Weights of a small audio embedding model: arch wavenet, muon at rate 0.0031.
Rows from block 9 of a small audio embedding model, named by matrix and row number. Rows with one number belong to one channel. Each number is 500 + 40 x the weight over its row's rms, rounded and kept within 0 to 999. All counts start at 0. Numbers have three digits each. After the name is the row's rms in percent of the matrix's.
After each channel's rows are labels from the 100 clips, of 14976, where the channel reaches its largest size: "responds to" is what is common among them. Only what is clearly more common there than usual is listed. The data: short pieces for a synthesised band: melody, chords, bass and drums.
# filt: filter width-5 conv, dilation 16 (model.blocks.9.filt.weight, 192x192x5, each kernel summed), inputs 0-191
# gate: gate width-5 conv, dilation 16 (model.blocks.9.gate.weight, 192x192x5, each kernel summed), inputs 0-191
# out: residual pointwise conv (model.blocks.9.out.weight, 192x192x1, transposed), outputs 0-191

filt.130 092:547426393529475505571453543545411481504458493511443550543494565533472481566505477469445558498474531450521549522404498474526486495412499462480487520479586464484468488515486560523500495555524497500456422448513493520493489476579497509506502494452484460506548505436479542542462580484555535530477514503565452474478444552506454515477513538493504471443520501489461517508515534486542470423535461560486524486446517566467441591486546425528502543532447524552464509448536464579481480528507528487447493514471529505439498430514534546436441483521478532459540496515473521557551474432576471478
gate.130 085:444501426475578486503481446531511513487492526414560441519527532481498440498548492495504563498526444439507547498494516576562465501515479497524539530499459494551492452452512482507544542487567457528471506505459502520541484436497616552509479527510486505471530558510513451510466439471471486492462542504584497515444541513588473501532552528490503561528604497548523463511529516532541522473484600467512530465483540567454435491476568465546535452440421551449536487452532472523494513497435455572461516462414500540448467518461470468518537465474527468520494523452525440458420530505505477579
out.130 097:514522548472516506523515514472490509441512559528556490510462511522457538485527454476457513546478503621482516503469499437490581530458503589514463476511488487464494519518482437455482404475496497541488522454475445436559481517472527513541478390458499458487486494466461408482516511501485440495505514546456469489533499551481409508518484506469437520490491507518530545531495386450484522454490450477463507454494484460542423457560521480446502497458498539479485534550537438501474459454484483471584487493532444516440498500532419520516544441523539396521544549533438485465521571462592511416
responds to: snare; tempo: 70 to 80 bpm

filt.150 101:556526523493487524548493492514502510494423506572561503502473519488464468545523493405492467501522511414542528580454475487504469506442487474532449473445618501469470421491510516507452472558464522470586525455433445475500481412546527507512469477474524502463499503533528410466511515438487498478519501529476513471491472494515463571428487479425486451550543560519533479494478465483502574562450485532561426489497534592528515515548474520461487544514480551506472568457517488510477495565517481444498467539388485571532437554563451524464479581494480474516512496485449554520448509534515452467
gate.150 096:539591528574527466522543471491483483513508490467476529492523503511540543528542399505532500557529468523506459529455534550515508469512438469494557535459534522512434515526439451493524493505488461478560483505449524565527517531449476500587500544625514517496459535483502571539534524590451500508531503489516529503524490503544466464523470422577507547521553539461477529553548546427531484543463484536541426500477546507485484480529510537420511461437424546439434524565557544525468563499523478477564439530538478559590438509512521488470490445484540563477467491488556506552465493507569500483
out.150 091:539544547491447461417493470559456513475449494492522475570484549500524449473478537486499488550444524490513558417532521479490506508504499503496549438528473558583427495512523505506477493504557540548506569490579461500427514511467471549508508520555532539527510531442423535487486438510523517499453470535514412497479504452480500492495478515584555409528467481490476465469476540558428509479513467482494550492416558570541518460505474463501540444538488549500602513500447480468508442511528489458551454544543546466476563477515529456476492606548583549494482519510545470586470568488510517549
responds to: drums

filt.72 092:516487485512484491508447552520544485551549503494494546533438611481514546543592520543506499532452496528476508530453500480489491518479515504505556509498568444487492525436489573429529492462561507486473487477535469487433552498441493501513451517511503541545620530521512514499480455448522493481530527500480530466471463457522446507444486519481507572478593476442505424507469454513531434430550545461541477489428467563432530541567529513470519499500493514503418491458616549578523527518440497493537382536497470517415516531518451511495495509438475516538558566511477508490505530524568483470
gate.72 105:467450430449504573479469527468543572527553531503524456470492544531520506482501542550465491492528493429518541509560430522555472586453546566513443484504541440490501517438482565482441448430425425547529466455536526536439472489472570514467531508518472481553509517525513508530493552475592457496511508519498444529545477457472533484492480500510461601504496471422546533509486545485561501528501574490532512493526424497552519499466508451480474430493478481453515449464503544531475534496449478534470492443423451387551496494543471490557493497439501463488453462468516455542451467566531546451
out.72 101:506495480539488467516509505522464472476573473491491473543512479498502488510525437511484511441541525538504514517590491544528489493447505365517588435581452519526520513530474554493458512536527528528466478503510495434539524538513463489551514504470471509511503474503472507486459538492464562446519536541580479483455459456496567533474554529507478385528465575498493504518503461517526463501595543492555484496534536519544535527476446474546502409523457553442456519496477470508436593443592540532531463481528534522472458448464534510535488489496617473399462540458508535540566473531563530512
responds to: tempo: 70 to 80 bpm

filt.4 100:550520403514497507520495566492489502514555529498466461531461532480527534494501474501487465458571496566536526500545474477535583470489485460487482472520463494507473430435520475506444550498491462450553472558472510419528477510464523462506541440520481463485535522487446443480570425437548528497555492479486490451574512518518441560500480481452510508483505497537534483484426453455471458478477523621557489482505458474471458512425476474536436438521449569509505467537435528505406468458561477485501453475477526547433502491518500474421461487501492481516435605409426458512535423517476472507
gate.4 087:452486503440477435447470519544493471493548494468422443539507517498513439484528462542499481482521484526441558449472455532519456474509527563510482475520451538443561510549530503524537500583578597539513473554486449464475505490507512507558524496476538481563524538539541560534457438561527500495503480551484489462453499492458560473495431503510456465511539548503610564485467474467478445428549532439562551575520452531524522406573456519516535481534543466528493486439472516504559486534523506512453500491612497470507456525404515488465530484468540522524478554570461533480474553485545509470
out.4 092:463510578428471527575518467493474484425445521526483567516425454582489464488533550494456484550580477531510428478478431453472545546483517553482487513531500451455479575499530486406524537469505538515584491411504425522487510498493567514481415567489507486471490517447531490404483530558499447482480445487437534482483460503517551475512523514538493510430480484461532469573533457524504465460500480480478465447473503595502462449435525491505462486486540528496473523484464487526460503555496515521498485535537404468514479452436494512595498530529538497517512507467510397472515465476500581501
responds to: text has "four"

filt.45 091:536523438518557504567506458545508433484466522487578573477563509450562464473486527530496509474517486429546494469508533526525502508483477493519465540455477536483554520495442509508497464501571588356445532504454587493515493502529533425444426514573533459466483530465549527501539467559521542482462484462531440544454520556493478489554471511448429599541521499534484548469534479512533468525515439572508528505493520468540523458465475496502427533502491473493462585497545492527484445501518494476506505510525495578534564484510617527481524544433497525478468469533471488554504572460477446493
gate.45 101:521527535484487486506540446550516509495483499528479505484489456485548500526594503508529514537557496480594555478518512508470578497465476454540548449509478468487505540523470510477490543476475520500510534576539480553505465467533483477575450543560539459504449523489469511541512494575385506564473493437549544437488557484494491490551552487452503485472498502539528492491499482486576471503518469389536463583512532472513413408548517464492467527503506440531461444466419543506443458412430601508503537509477521540559491453507517462494493580482529440502491456534543504528498433531433437459
out.45 094:503512546473531479464536510479509501492536507441537479458502429477529432590536559487529520501518501481459421473443535501441561558535412492508475473491530513483418464506489454463494509506496527446551471488538558513516516518509469543526522608481457556471433564472506511471457452478458499533486548508446521519474507536611619511448419497420499489373533474584545511483455491469569465525532513496450457499527499507538549540467555499519513516486475562527476432466534510446536477535518560525463511484483516573471428531444545504471485502519474517487458495526459528561557505538479514479
responds to: kick; drums

filt.156 091:458447495447520554493454497458500521499492537456508501482494454595441518456472545470490453531498479523489510532431469530545496471449657538519484508496474581422541531540515529558473496419444475485527525527554459525432504520532495522530514540508521539466526482463539499515473419505484510539489523510526514533470560499423595538499511544546539458472426461443497533536477432487511476586480476501513497424473528450520513540453486506571542472490522604477526511516525512542516467499572526496432557551511502459546481449441536529490564531487502470499460456516535477579460526470479593493
gate.156 107:492490545503526519532532533521492477496486512556489444425477517452533454530472529533490525467438551431431511490461487444484492542510502448548566510500466463549545496470516521532540486481473501559493456440541638523513393420453550458512511525541461560506477485513497518474560530541476378504515517505577462514453489443470510512512572513530476560503512526494573528472519565566520472513511503521460493457553544530481430503481439481492525454449478440485534527488544534544528494548428471517509464444495446465534503472570502389494455457448426515557479476499546528535467508442464522478
out.156 105:504501587528465428467512532494446533549565478528487478578460482438513507529486487437501447501492495479463502504447486434592491489453510547494590457490547478415480484488546539470473487434545523497482568469513526420459545538545482522456486568568451480475472480476463498520507467434480462539557512462463557451462514544475472559514460511458517451455536498477555502505486469496507518462569513546523589490472511565555573525456568534499597483570500423467535415451476439540465553531452511494517509549502536520447499518532514546473522515502467526453496495463500494423508585497538477519
responds to: kick; drums

filt.86 108:459550489490554504519489482478517469503438543470540468450553494577496486487441465470428471520476533474482476524568468443550556429537514423569521514519493586477558459592502486511544545423461515513511564530500541499436501556543489489504451546415515501489453444549506504484504437457474569485459558481570509587493484451509495573470498421570459553508504496544538468514487498597557480499459470476508443499499438457503519517487472525554433540493500503504488558453507505441518396460522502489522531500485439461527529497489500546477483579478472495527481480535437514492491462491438512408
gate.86 100:532448523484471452513524463515509560426517463592569496500489458538459437500435551553500423466456503506459423473516471539486512481525517461463518488503475532428455481490508515508488420469418570460514495571450514484559544540416480498489477474492493496464494494550475504528476556433435435523505499467498537501607541470454532454512546443520447607525484488457505527520469481501475470467459511441542428545536467484451476445486457503492551443465494538504544546444408503552524553530420488530443482475469511469485546513502496469495506525525495470517533527447512399447530541536428501501
out.86 099:579524488480499566512501516525459486500529445472453434458518452525575502535429507468530527520540474523455461449521512493545489574459479563527617509601562515482526502408514489539433495536510478489519466514463482432532493494476559500489566454520514536496518408525399571512481548499487457509471425484487510451446472472510517554526501571512555474486524495547497513558554490488479593469439490603484457548506508586494503537509525507477502455472545573567444558522493515490484564468514470503521494466498568456534427524490536488534540460482525498470486489546506492511423503537523550498
responds to: tempo: 70 to 80 bpm

filt.148 104:487479531564395398560521526592519568466478453458525536445565425490500501452519523555523516463499503478439581505491528578439437454585458557454506478526477470537469520533474485539483480528531555553535474558514502462560514405592510496486397584544509480410495511474481521482553469519441502499508517495518482489458489515462568523465512445492510487468470474503503484427522453515543480570440498522453511507515496500435526504517565491558494521437463507420444539538501452478502543476470497512525501524460549452510476466534514481492474461432480436522502510510488517465536532494451491537
gate.148 107:478590460493537541474556551485477523500455572552462487476561459528551491474507439437529459500522435471555537445534512489521471569497497475540432477417473534515525555521442445450523460507496467538442469617467523496525468552553483517522477500556482466531392435515605525442555513537498499511487458530485491498486527447542492480507496458504476539551508455589489569522532491438526513535454462496474491486476542421537412473497469511467536564445521437524548446552501474492481524501468436482573555508477461553530519494475480450485533505506551506482575453525482526554450516483512486516
out.148 103:466434476453492508475459463520602488510468549449480472515570493554570538509431556484512466536516482538480509486455480561542567503519490536455569458532473507510546456460478430528449533515591517529468492410542532485493492414488468515463470462513471454540550513448439493524477474449530522511421472485484470415515545437448536436516525495472503446534564503523444527501570526460522512490473546515514534519538477519557532437473484506567466537515479454526524484451516514420552434495511433514537518467478500501491545500453375499568531505471484453463505477441515424517507498571530518562
responds to: snare

filt.165 089:470439493543551475484531527503571549546484522499438510478569556451586447536597562521519503486512522477509514529509468468467559501577500521508511514581499507486529407491491518507464454555476447542548547494544433465513519403503518490486555544503522572514471493551481471513492513450486498464487505543455422530504564460530549515601464491458506501446522490528464518471493505524433486525459559498466518460420461473482564484495481502527464531465538416552545447476502447422508387495535518504469508509577475515601503498499523528464533483507442533527498503481611475536510523514547504495
gate.165 089:506541524499462548495584498472528554466489453510494488536458525527593547469568555516498474532470482494486495479503452537493488511543568635467515500518538581507477520532477434482559437480541497469550469488472477527508529474583469537482455502533483475496488497466571534544565480542445450430524546477455480539473518553405571549503494482468495539526481514439424493469516512488511520405457540544514383514507567466422496560495545490466485475498453483473522546485505543519549479592520447455553502555529427515538491501555539467537494482450461453518525449538516463521473543486482520534
out.165 101:582526590492554455503475497524510443486526479492550468525491468549579465467476508495519497562462476474472509442464484486525532550483581497430518536424495510492496540528491494507482489512526448532460526521520557445446542464441456483580489502519502494541509564545557522478438469469495480526494508506543521521466442518522523515407485547526498534474507455570589551502491535574550569541574494511491501506462511500481473490435463430480547419442452502422545527525411450507516528508485480478479402567446531500506421519478455562448466508508596542488552438469547519506499498555506485471
responds to: snare

filt.46 092:537462464526501468431535526491532527495509527499531431430450572530521552448525465573563488458464473498504494531488537552580415486511536525488501483573525505513490492450501555488495550523451554492544525541558510474458440494413516520476556516518470484486508424516505500534475506493538519364516510476600476556454511501497462425574574521499467552517507518507598500506482576541523511406473505517447518506487469475436519504508528501504518498428497520459558492547469533483536456497554454516493546487494586509505523497455566495536461452486562556517423460544524515443454505540568487510
gate.46 105:483488457348453526483514500481455509517452518553448507591484516566414569459515499512536443480489523507507528509449536432532499495456513519476461506475544468469498534456515484476485451494469488533460451598536478518480484483516536533495523569532506451520482509463444464442492442460480495523568498450527538469474516494523542465487469376441447475508548497566540448516494426550503510523517448454485520434548541446546563467464503514474515500510485502465578504507427552446410501532447476420496441526549454557468480528504509477475429556557510474460552470512488515535501504484432500499
out.46 096:522508534504563512554511545494498468491538450507501561417505464412519459514555496429523529553518515508498526472498505418455482470455507546574516519537506483536470440531519455532468496468455428520517496463608506488522505507501465512523474512422522437508479468465528463545433433424580445515559505467413456509499473496542413487560481486541512451540475537499452481512462516563522537564506446421508492513537507492530470565544554509582527485466432534437456504495514415455472467422527548433530450488496523519533483516510509511513488401507530549509558554473492502436455530515530492475
responds to: open hi-hat

filt.77 104:454480515463524484489490503449511564504499546590537473480517576463489520478527528589438514540453476456520585471450480551455503513500449453459471463510460472505495489488453527565554561504536573507557490578531500554486494482538521512560461514470565554499490533486464533536491520482417478501496511541520458497406523533405579495527549478424482556535522450438549504490493477455499484450481516485538525494540499529517529510574496534464499544509554518513496539487592521478517523536469570502556468520521576459471442496447445463572454505529572460545457478519461498506591558448487577517
gate.77 092:549541554459550456531500551496473520499492471542462445448439466464499494507505500557536513528513458424477544506508455530515454501422464511464496456458477506454520471490447560462471557518434540468547465439441603489551477576593528493565530512454460522462458435503583484555560573585447451504535465524536525483466415529510522483451483478508514517526456482473555570527487472443564402523484476475548508482518516471454434490497486512454454499396470527509475456565518510502555433527462480511507462487494499519515439479532482526521465499479506485515417553502515475542554469468477509443
out.77 097:541537466596555472499553470480493515581491501536456478470457462488521499508451482499505425516512541511488575564444519467506507542466516444592402538484440551409496479479511476551499454488488607498495560460485482450446541472508464539494538527533434578484504490554552483494493427519558519452475491510465588570451561477505495503510436434589531429568493463551515532501497505504453570551474455480506507426516515523520564510483484554534493490506519441463452513455491450486526507554491492452574452504451543545500547510498515504555474496515531532439486527532466518541507455503480457529
responds to: snare; tempo: 100 to 110 bpm

filt.60 097:495557536465451544485530434474519475501477549450514496530539499544487503515502493486454501537522475433505409559489464528477546509467487449495540431503539548512522493460496503417557495450389553499582486508529441504482540577573512499501526472410486533536515458524500440590538483515484406496569506555481531405514491461506505536474493443530516509489490517501498517497440556519524448480595580483569478520547480513530473479461451477433487437495586503466534461485493507456547457461569552502450506504524476451521453513495502485469469457532468542530463469497447530530478393468571516521
gate.60 096:523505455498506607502549474555498556570515463509517483445487451471523495553528474512484589461485446477506442512501518551487440536476537510477541435483515430514483500473482518393538522515485501504452450484542542508524436501470496435472486523634476440503405494477497467526483517438537492486518489458609525471532541528493491457458463547590490537537439462568546488504521598469503467513530465580452568525515504459489453467498488453490485395525451483512532532533608544540517517505500495509486507510443472477531555485523524451462494494539470443480443538494466466503472475509468504548
out.60 093:482545403488533551502464482515433477486492528460492474465492506552473503571468478532472467350437476504486499511527541520499478477475537481522539500525558567548477517527509497497542517540495495523444562482438509567510469502486500542483514457485509488575473441583483587517490460565538511486526471549551564487517469473527484488489544566495471537458480403530581509484522457433454438522453461544447480547516510500440511492516430496438552521543520523490458508532446569511452528444523484483542549479568510533569465490429545503536478492541473485521439479555545467427543416568502501494
responds to: snare

filt.55 108:535531470468447465493497522480477520479498526430470437509506456481534462493463452551543476407413524542484510482506592490493445408555489410527460489497544493460490531465546466480490481503459492452430575568518557439529524560442412494572503558510499486476485518466420554547543561483426494489488486510504541449531431496543533546564479493500503486480467479543459493511488468517519528468510448521532411539477548478552501511495550494472449544520469409486510515495480487506505510455512499526477445507436555541435526468495564511488426617484536424498477500489493450501521478493453523428
gate.55 119:480522507518491509500586468580588533520433467511470518476500499366578523454501520498479475490558583426456451487479575546515457563473474520505497491500456492582433451521394561492499447534500498463463510545448481552516463444448523486519480506482510488433465530474519503448499541513537455500496463497549527482498499451549523478526487495449516484501523506539559549503524534488431530511544523524472479467447536506506513478494487476433536467437472473442630459474463517433430494501495464505514484465478467544548509464544459485457557498476466547480493545502472546416450486543443429558
out.55 108:469503480481494509495513449524489398530550455476560526538569492527463531550513523535470529472493544491510490474507531488491594533494524505491479521474543557501512466414527551476531472514558476518553512414511439498585571460545512517435552443455508472470510492556448487510451505547500562502468508526440468492463523504420497530496494490478518480430473517535443466531497443473491547496466504464471447554474466515589489548541497504490498392510541604571529471482544442510487499457557492447557519503536531501521487428450478561514482411460607467424525539480481521554583514480520525493
responds to: drums; kick

filt.18 099:492554463553497499492618519562539532488559535494527474520504479593580470507517428585541479559487484530515571483558573462475488462515462496491527509563482543543449530474423498469518493498475499526445499491488524453530540515519475462471455541561457481529466527478557530542571447487546526562433524448468494451503476477555527542551501513479500529536480470452499416496530484546538534474466465510504515572507545432432481483551507501442500473416415519410505542529494491470567482526444399448540420499541518513503516464507491496440499557496446497535492523481531448488449477460459498527
gate.18 090:514509523566555463495576469472513500495489461550491500476538512484529566480538497527543495470554537537548484480506435511483521482425521505531491468475533490524542497470509484580551481566490451487550448503472528483458535401484463448509556448467454508469522541491506453506585532535528505513538497451441482497484492486506523498448489481538547562474505527423532486479484500517574521576491484504519585471517532441432557493449492468448497496524508561389505453449492437458560434515540437394505557529603496477570513445534530499556551486497433540473427478485490529469515503496522578574
out.18 095:526525484506555537511483479446513501522490558483387557531531497561502536412511466522458465468467540506516495532494483427490520493476478514499545476541489425449576485522482565528510496531554498489517454482548458511577515491469515482543576526535470481471518432537510473524463448468501452475488501511516447493507522508484499455511564544433501473501497534522485547563489495481518464437516502585523496525541400600529511440502565480539484427457523506510562522538501462495559546542466503552478586506513506487609463549446505535477510496487476423393484541462576567504521465496547482397
responds to: closed hi-hat

filt.76 102:574564538438484510497516439537514600439442528519516529495489600430460559469479499543451502485512464450518444474491546531500499559482491518449491449488492519488519442598450523464462554504503454544464469491524420510499509522565533528490576483512526474548509549438479471499463568448468431564521493458551431427494506494514491509601571488541504425494511449463476463467498466463457464532543533491503574484475528515497514490480509503508508522465530539527515507559493463489494498490456519539514477428509460484483434426539525441458437499558600546485558452467541464514465531435494485549
gate.76 098:441547546574558588430565499595538405518507498477502517417574440505537504497486494544447481465511524547549501498549502488478502491446483468520528459510534520548479511460495448598500479470531536473548486527457506538447483459482463503494539573491526486530455509468479530538489484494499507457504584535499521490479516423560451432496456486516450477523562558498590531507530581556458479471505570466429504547457544477495492512495508477469442466498441515439542584461521470462521515420537477490453516448503424494570455458555499463505467476535501525478467428513519475555484527499517460442
out.76 105:467494448556502518507434503477472479518461512483506525562487445543524480530475482505544513511455488553510479534558441494533469566489525486505527519516467522575547480437499529501436436519477532527521537555543458541502485503456475480492516534452560590478520503567527513436507398489479524489502520469521519528545563515509546459490517437533471555493486529441633412503547535452478478479472451523437473447519461513579549517509492571491468489505545504511516550539546519469469582525547469472521515593576520483437460524510556414504527518546455538492474563520535464566471486554532457399
responds to: open hi-hat

filt.121 097:526536487492432541471435497576510462449470472515578541550526463448498408519457535492528515485498460380414427509492477468492522523434486503564496470455520478497487467513526384584438479455455435495495497520457406474512457542497579473448455536485495448477482439527496487544507590510518502473519528484518545524483522487466517452472479497521431563477446486446503523522513506574486529508536459468541482560492526539488538493450479495420536504536499516472564468419558545562508460532456458490440507510487490441532513502509506502520471550479467481518549477467403470515533445519447529536
gate.121 091:541513494557494604456527545512540524460458569468491490530555507502570545503579555535439546442553541529508475557546556477480508480557537531520460510482469531591517467488516486535481511501570483438474512525570452460554500516518511469492518521566494440478510551531537464533417449530588546540496506450541477476473537483487492529649483465551498465569461488503503502545473520530471497639423498563513564511466485458495445545479535476508477502481494464422496557540511535519490499453523491473497481410538492528514473484483479478462486516515506523491500511475472451512467428418510473494
out.121 096:500520456519538459470515454502429490454500515447430568514489486509493459464459466445500450465482524485496464470559557510496484566493532438481526459531442409531525436596539493513591491461556488556587461531488470503523515538495490505507526478488484506444514427564470433593516529520519502451559525500534513576491577563487468513435485518514480481513454520533585518451520466466484507503558481465478468524492478478477528433490548487485484441524480452548376471534532485472458487486453501482485473548528467574492509525490454507523530450448509508496485587568508578478553492472605494459
responds to: text has "four"

filt.9 113:512526611525544532530512457463430494528495514504493415528522449416486569511493524487523539537484510477547516510456480486565431531405575517491485431453475542488468551482518533541531487524496477483427460524502541561422472496429499438551520480539434439498518539519488478533474435496572509506469434516496456435510536489512495496431443509494490520506410435492534516434507497490445548520552484479477515419495498490503521424520511478444513491471522517470539488511521461411519554485515496490515529487534476462491541487489541466492564415501501551462462471527573507464516654540510504532
gate.9 103:493483413446550545496500530466518499558557540487559482569519488501464426427525500434492502567511416560538532474476446515581457523483559480545489514494481457487511517427465556525500511454503527545480485447448463459486565476473468493495449531446481559507553521499430520487425474436525564491497499521461500523442500505530502480432425478550514484473450496493533452471561492510523548422441515472518539450448497458418492529504568487499492483484473528463524455479409514468462522536531472517539552492495462468434516552482457538437567554513454535493517578467420546489441466543471514566
out.9 093:459464506533472510480516546518469527508534492447501558519446463466541464538506525541410552598464434447475544433513469542495517449545498505557463535481508515557552435506480508516436501535475424453468441538534514498518515449544454482592534585453481479494513467528585461526493507521504499575444497522452455471445548550543500457466523496502465514459583447439491450477523546509482443454496510474547523498455443445557473551501522458500472564472527462525461511522536549453566491517493505489587484485509468471540520478435393501454546497532449456502479517469557550439523422485524531515
responds to: snare; open hi-hat

filt.103 107:459485595534532431440488456527472490477526514577529522528497498460513522509541507526497549530469537524610463474479553478483554470549440520474458494488462493478488442461588513559414422508573571507499530500597474556474457538482503520611475494470518464516495457493497459570521483513447466522455491478419484469490437504482476466538514504550511455476530483533453493499564511488499501523522476475422371475505527460487511531534482497449545540551505419475488446492486518488528483493504547566518522486451516516445520478490512509492484407507496427518455439556576494551551569487469521494
gate.103 101:454505541553507474461459494463438512517500442499482568469528562525494570563436467470476466522496502529439505476508439476478497503469529400513435519467517514532487538586403542445500487523463500514622508422466485472478572545518471538517492534489505580548489538467552513568530504491451535459561478509450484472544493483448502444439465522470472532534432502388472470453530511450479464486542551450527552539538518511420508502496519517440528502475526538592467528502528520508519456521491520482487420492556462507522501462533497455494496486527445550498513570461508450487510486583525469408
out.103 095:442463470442456505509491542534571548475453479431511465482479536595497515455515507551519509488493520443490503560479494458474443502511475425459486512475525568481535461492476521520553494571517492498509439555396526453600473527526484521493470551465552481544533504533531515419464501535536471437448554564484478472467529548469448533497499549489493476555470543478444524435522549532496438407428534520566517456474494568508494530472564519530473512510509536512593469469460519547475454453442497508462472507532523554533485516566496484452517618511510574529483561469450478508516518452566484498
responds to: drum pattern: dembow

filt.84 106:541450527472548483549503520510436409497470394523506490566450463542520498426467517507549466481438487516471562411439531492457544389426469445556431508508419499525478558478510589552507468441528562576386426436507518514517473465494465526518532525474443474509553508531439476507570511507457473509509454441525447496492498531557514486492509517491552495447487426556522496507543494548525474498488477549504509483470485421511507513526494462503494455480435468480538511551465496517590492504454487437540559467553564511497519489478496490499505539470461453515470454501486507525486546473498558519
gate.84 097:448520508445450442427462492513497554458451452554458496448451482458441485440474566467506527542591496490491569538479525563468571517441513491452498498547473469489519509529448486557526473527523539482441520574455420435540483472481445519532485476562498460520414586471523531520466517516492512508423483522484492493461517508472538453549454556467523445511488541518518425511556503495399529407496443537498520508510481510460525535553488496538591525519505502460516478446546484492439505456534472539502539559526518520480518471431454517547552532496520488564542512477460434396516570490524501519
out.84 095:514503519508460472520503563490622462533501476406491423459526504500434504539550501467590495445490484461456491441439510522488521421549489529543483555459537547444540475499462499491509545494496465522499481539505566548531446447570517472394572527593534565480454570567501499525572509526539506533551413480498432480530463495519528472480531487518510514523554533517523542560507530508534471503498437552454460520552529570550533497445534516496400489478494455538575481484524487475510472569511531512515486510484540517519482491555525476457530496509483598511545478447459518488482511507415506493
responds to: drums; kick

filt.37 090:528498493549478507485442520584496520490512428454441558491498547506479492543446450546521456445522525464487494492495513427492520503438515477482536587490527484428509483491547491447525541546578494439506469479541515477372509473507548538445507487522500505478543553529490517491517506524551468481577504550496531469489472547508501515456455512503556535449572475537494541500465505475476538503566605531485456479488567496458595558560481484523504553571545461543556454509478552484524501555483542519507488556541562522492513447495542543513489379497409568497536550559520543502550518510519555439
gate.37 087:541476549532547529473474498514552472523481533478543487569501393464527517486464485569532511522556520485524445489521379514487467559525523471528428476495446487489498480541542483508459500581528496549502437516475535491412491497475458516474485472534469561493511513572539456491526445530538478566544526469466441542522484470456485506479503452500566523462479559513504595539427487475543504459583487509512505517573486474592480445434397506485517475503557527431501486564495552504542481527475421556463500460506499467557522498489558469503484566484485477515463429551475477428539544472476555433
out.37 093:492476469501494458512497533535438523467511460498430459474408420543499466527566517531536468542450459549559500423508446491506534432550452519485552503569493473462534466504509559453490527450503511531517477588494487429497568522457446503493439523519433487536464428522429460525501496507517511521424480513515527471477491429535535491482457450558485557537461506531514470501441474445543500476482424564491527459490457428557467536470490522438431402485526517466518570500482484517468566513529498516492524460535518475541539403499504589517510566472482454439472522459449493543473491521519559430
responds to: drums; kick